config = dict(
    model='image classifier',
    dataset='renderings of 100 made-up gadgets, each built of a few solids, in any pose',
    train_examples=97500,
    image_size=24,
    crop_scale_min=1,
    horizontal_flip=False,
    rotation_deg=5,
    targets=['finish'],
    num_classes=3,
    arch='vit',
    norm='layernorm',
    norm_position='pre',
    activation='swiglu',
    mlp_ratio=2.67,
    head_dim=32,
    fused_qkv=True,
    bias='all',
    qk_norm=True,
    layer_scale_init=0.1,
    parallel_block=False,
    inner_norm=False,
    patch_size=[4, 4],
    conv_stem=False,
    layers=10,
    width=320,
    positions='rope',
    pooling='mean',
    mixing='cutmix',
    loss='binary_cross_entropy',
    init='kaiming_normal',
    residual_init='none',
    optimizer='muon',
    muon_scale='spectral',
    lr=0.01,
    momentum=0.95,
    nesterov=True,
    orthogonalizer='polar_express',
    adamw_lr_other_params=0.0014,
    grad_clip=5.0,
    steps=8400,
    batch_size=384,
    epochs=33.1,
    lr_schedule='cosine',
    final_lr_fraction=0,
    warmup_steps=420,
    weight_decay=0.05,
    adamw_weight_decay_other_params=0,
)
Rows from block 3 of a small image classifier, named by matrix and row number. Rows with one number belong to one neuron. Each number is 128 + 24 x the weight over its row's rms, rounded and kept within 0 to 255. All counts start at 0. Numbers have three digits each.
After each neuron's rows are labels from the 100 images, of 14848, where the neuron reaches its largest size: "strongest on" is what is common among them. Only what is clearly more common there than usual is listed. The data: renderings of 100 made-up gadgets, each built of a few solids, in any pose.
# gate: MLP gate (model.blocks.3.mlp.gate.weight, 848x320), inputs 216-269
# fc1: MLP up (model.blocks.3.mlp.fc1.weight, 848x320), inputs 216-269
# fc2: MLP down (model.blocks.3.mlp.fc2.weight, 320x848, transposed), outputs 216-269

gate.108:125103082137089117115132118179133162111120127125094116106114107125118116127133084136158168130119125132153108150084138152083143136087139136140118122155117155139127
fc1.108:147168131140174105117120093119137139092117152118131086148099137089122164119118148112143097147145130128149125154162130168117126165136142106142109129156124168090149
fc2.108:145120100183142119102099125125120126112139123140137158142175145145130116145148161138136082146125112110098123156094113138084124154149077129153126112120134118087087
strongest on: red

gate.232:138128156158114121102121139112103174087161133121147136093095105127118142077120138105130121122108127135160105118101123114144120107153083110177125087124136107094103
fc1.232:127142108121119097104107125111118113116116134158116119131127152157131140127110099103147089102154121171081136144146138149092092111140124122045154118131121182178084
fc2.232:126136121118134135137144148097160115073108089195126125155174116161109101114068122131154091132116132113156101107119125129130156176133102118115167119154127126128122
strongest on: blue

gate.331:133107140127083127115146139105175102135158132176077166114112162102137102156105150124108152170110121148199157147123165093152096166154066146094117140150110140143115
fc1.331:159154120145112105083077100122099110108073126100148161160158143146104152131152124135136126136139131185116129100154122135126134124122168125130114135158149149115080
fc2.331:116160178148124098158118154081125123187089101133145110091104148109130149107128152116148129141133132103166123151116113124129076116155148126084139109119179131151120
strongest on: grey; white

gate.266:116145130133141119136135163101130081148146084139149154156117090100161114142132102132176143158138081106122134107140123173112160107114134133095118125136112119117151
fc1.266:111113130201116144142159102117159109137111078155085136110143157153118109169113116158100140137118097148136124080158094139147156166131093099090116139131131119164145
fc2.266:136184140096126118144098146134133153163126123104130148101134126102134112184104127141127152148135115126115143194175153152160130184148110133137142154135117131124103
strongest on: matte; teal

gate.217:175140083134127113129131147137162165136149109135128137113125144110103112131150091118142165156107150171132139118119141100121121132131101109151130136112134167130141
fc1.217:133096132094097148131145175127136107146110139108163136091108161132151168134141139136144091163131180105111157096170108140141085148094148130128135131087120145134065
fc2.217:138070122119133139135140164102112094136160094124114124134156097111090097099110154125135154122100143166125150129127127155133168121146095117154115148078126139152149
strongest on: red

gate.191:143094131120128125124110107153089093125102140094107117151133171134118119156121154153132159141115103134108133129141138090094184148112114140127129100121116125119113
fc1.191:116144135150139138126138104147126133106077084083091136132132145072130148144099103171098138118158141098158124136146122149106140100158132107117132145116123159104140
fc2.191:120090119110150159103090136123133138109117136181136114136139156165077133146095135172150114141170097146138170111119108124124103144128108102157094109140169112101116
strongest on: blue

gate.350:145129134107110139130119137114104155182126138149145137136178162138108117148174128133088153135142135103145135094125082137137091113140139136121132078101133113112109
fc1.350:099172134098137064116142094123110113112117084076132168135120063134128159163161152151169131122112126148073120131192164105113157117084153164131118112137115100144167
fc2.350:100114114158136106156086144134165123131118157143136080147172140161115145139138093115150155088087096110123132120084124160117133155116163089147122129119104105134134
strongest on: grey

gate.384:126090138112096127178123138116177161119153115113123089172107107104119147124131111113131137089125128127097159086089107152107155153139157143110125129157151147125123
fc1.384:135143127119165123154112190141122103159146111133181154116165127116158121142101152108117120122113120147100091111098134120105146163121114118094117126105132112098101
fc2.384:143119134132151105107137109130140125139136143157093113135158137129125126132125148090120145125135139117153117142161126136147124137142143100171098148154083126166159
strongest on: red; orange

gate.360:081125134128130146151065109144137148103124081147109163151141139119125177131146097132125099168090151154085137169142130134097155112117199112124118138132123107089113
fc1.360:091139116127157110169100084123111113136137127142141082162097122138131094114115114121139117165081127088126160128121138149069114138098122117140136108145132099118121
fc2.360:134098140117142145172133133116146092120126109140144103132121157149135167120117122156157106149098120148128149142148115141159135148124111124142107140137134127107167
strongest on: teal

gate.34:134125128137133115138142079172109157165090126149135131103124151127105122147159172100158109118097139142118166125141159093124142166116103134183142144144125141100103
fc1.34:130086109166165140164110129122166124114121119082102175134124154076151117125099116140156127155076168124122134125133157152149136113123113096148152107178129075147126
fc2.34:147137149100156156119124141187115126130142149151151133114143106137108104135117157135168136150108096118124120136143135094152111133093126138128115112110117096115168
strongest on: blue

gate.180:115136141102107123120094121128137145160112111159099079155146175110123160122146108144115138117119138120105116137136096187097151097148099112116159148140139136138135
fc1.180:141152122146136149116103108147116139101198129131142138145162053161114127107138142102131134105089128149137102088128106123109149101131119135106099077090149097129110
fc2.180:125116125170155131173098129149145164171153136149142097133070092108115102187112120145158118104164166133136128115155119085153126128131094103118142119150128160130123
strongest on: blue

gate.744:141120106154144146122170144132094122150119145144135060109150134101175116126109128115138126163157125100147092070142141091122074133136180162159131094107115146179142
fc1.744:134145104097103149132180129182147150105161082137133151083082098121118135128079115081120161134124065134122141143117148122165125122144166117136145144117136106108139
fc2.744:092117128111151127129099139129100119140117132115131140153119168124147145125134108114114148181151169158155162116131117140093120077137152082107138112075132118110084
strongest on: teal

gate.211:130132155083104141097129159115120122137139103131170104113137131110101137166171097147132116127115094172159118104110136154136143134097066126126130126126109130125131
fc1.211:130148165117169144095113156134133129102136127157158105095153103153113127110204126119107125095141148157105132110094141161145123171118084137115120155127100127133093
fc2.211:123093115109074193081085115143118097066139117120151133150121110116115104118127116153124097101141173116130155103120137130120128135149192140134136123136129136145145
strongest on: teal; green

gate.317:158159124131168131141126165163142136140147113109101108120126116164114109105135159149116168161098142130140106126106137100125104151088151129112144100112107125165145
fc1.317:088102084124145127100125139096123129124104143106142147145096154155142087137111167117144115152155142133118117154119108121183092112115160123123172138090136070129148
fc2.317:153144136137120114148107102129139125134171160125105147119141110127091126099160144162182129127119143159111143125135127118117140122096120144110139115145131113123113
strongest on: grey

gate.105:153113114125120110106144157113152124119143135104083144099100167164109145125114102125163164122136114098167117145144173111114096097100083117128127110125168129107110
fc1.105:111108096109149106122117149150128161133117152080096149119089121141106131094130125132152161124107122140153097151140154129137129097128106140135095134145131125143085
fc2.105:124131158117109131126094115084142058137103108108097107109146139122134075125120123142100119115184149134127185106138100096126130143112135108118166097135154111132155
strongest on: matte; purple

gate.631:132120129117117126110062111132132181154119113099158101155120126134145121132115122113103128124143138102149115118119133109128174097144159113102152113123069135134130
fc1.631:157182092151098108122122099120123124128128097115105129171128158145145107103109150134129121155070143118151127148093168135175089101148159142150119106126168134143127
fc2.631:112096129118109153115147110105203130108107148155092134126121137130150110143133128122138092185131117132118146105153153104124087126114098104131153141101120146143154
strongest on: grey

gate.535:087088156141119125137060136149088124125077154162105110107133063146118170080111161146131139152137134159128085132097123102124142140100126101146093130129113134140126
fc1.535:148148115129118114137113133101137136093159134181170173107132101067069107085136100097109144110153138099100115089142148160108136142117163117154106146127094117157120
fc2.535:104065132150126105155146133141130126164129148122126091120152087108106128172129124143132138165170161120158075111113157113107126146163154138101125125146129154144148
strongest on: blue

gate.325:140114149160130155117102146140161136116153102155129120125138121161111123130147107145099107148107104115131096101134129150092123190135171081130114142138113158152127
fc1.325:112128134149136163121083103156107121113143134130155113106128138123130116137116102114166130066170145142113157088107110123108153151154157119117122136150138093121124
fc2.325:125126114086139119148136148119104151145119126127108142141116182160118116104117165150126111178181116151144151142182116091145120095153148129136153087154134146163097
strongest on: teal

gate.747:131068107118148103131148142144145170113165094167151160122176186108116112076111089089131135196111112117145136119148132137133117108102109101111150151125134109144155
fc1.747:112143135129124095101131134129108132123116146082105122186114129151120132157095128113115129094131108148120157132121122135091155131104146136153103133190121137119099
fc2.747:122106139139060118142125116132154151153140153123155108099138066159178137138123112161150089111150152071131096135114142130130103087114126162117111141123114084058112
strongest on: teal

gate.95:164124160127144155111106151127092146130121104107133126192085130165071109182104073148131172129121137103136092084153129138136139098147126129091134110140120153119152
fc1.95:113120109112122133121107136098118108139102133155105127196123153137134127132129143115135131168118093124153146161119117094184152128130122147082123114135110113128127
fc2.95:064138089145140146125146137123170144088108120176152140120140157070154171155113111102144092145116117113131109089141085112150137126145117122102154143178135190118148
strongest on: blue

gate.209:115144103124085116126130107150121138122132104142125116122125164103142142116127161115119160097136122132106127128102162147129110104127119110151151079148083122113113
fc1.209:093150158092130142180124120177097132081078146153119110085077126109125133121095110130162155116153138079120117130142155100130122125077129140131099087104132106132129
fc2.209:091109121117109123110125155132115106128121121131133098153112140168145087115115172151100132139107153094135150091142142134138076151125116116162175087136098157167167
strongest on: red

gate.62:153058119120134129129156168123159131150160098115147132177172135164141146196112128144114136117128134133112114117131124121090115122080115076104106152120110112084124
fc1.62:123149122167118144117149126101099123116150126117101083094109114122152102112124098149144138123114119123149117130117069136124135157133125108103170086118160126130157
fc2.62:141088166151151121108096156114117106172129131104158143090113112159142151157151106087096142171122128138100161126119098120078107136128108150136121125109098099099068
strongest on: red

gate.53:117139128130135135099150102147104102186163146124143112149155148123162088128132161093158120121114098122150158096113118137097149197110120124124116057123095154133129
fc1.53:138090109112115129094153153134135076178180110123147120099134140142183121112134111079119102131128161136119137113110123130069112142108124115147107129124123170169103
fc2.53:114149111138129115096091121090109133107113140112090083147170119099112179115110114137108093166146133143104076139163148094118125124138149140121149159145116132153107
strongest on: teal; blue

gate.307:166134117101123132096147138132096147124131156113154118104137152156158089092117133167171140084157166141096086120151140152142100113122126108121161119089082141113159
fc1.307:135163150176159135140117123126171101112157135118127126115148126122094125109104101099124127100131119115117122161128100111133145146108146184154153154142118098114163
fc2.307:108138119164142102156159136113153127129154131123142115145109093118143146148185124132127098131103137140115116121131173158122116197128154139139112110129103166112127
strongest on: red

gate.203:105126106123142164135134118146106139156142075142099122123162146108119132116136099143120126172112103103145112120130122097113140136132120105133193078107102172147120
fc1.203:146101154128122111167080117140107133147115093111139122126118103121135121115127177127114092184111158170095120110099117106131109158131109099159103117093166123146110
fc2.203:125149131174185114151124126195126149080085124191162140154136105178119175131115122106125129134115174077132149157136134138104164114127106109124109122186121090126105
strongest on: grey

gate.87:140086129134112158086121079120112142153124092144140102191075157073100143134143140093131132149119105139100121108105154112131097104146122160147097120153090136135149
fc1.87:144134131145144128122121122123139141121164123147127116116137120099116126139161117113136159130114123032134109138117121145126134128119132141126124107115125140110127
fc2.87:128165117118110131097141149116136096160130157135086105113138149108151131125088114127108137125140094082099133147164092127115111171099117097121130127124125110126116
strongest on: grey

gate.577:152115147116113102151121162158135055110126143121119140130162070156152104125128152128117149134154157162120133090125112177168101117142129131114137085146134152135137
fc1.577:120133114098145081103143131137125111103146099103102143162163126142141135117103145140124126125092116163133136128128136159127102083130137148128165140137073133108129
fc2.577:114126134118133166129118130136139140083099118192158132094134122126127165148112129167132149130143119115114132153110086135124128136126119147132112104160145169130083
strongest on: orange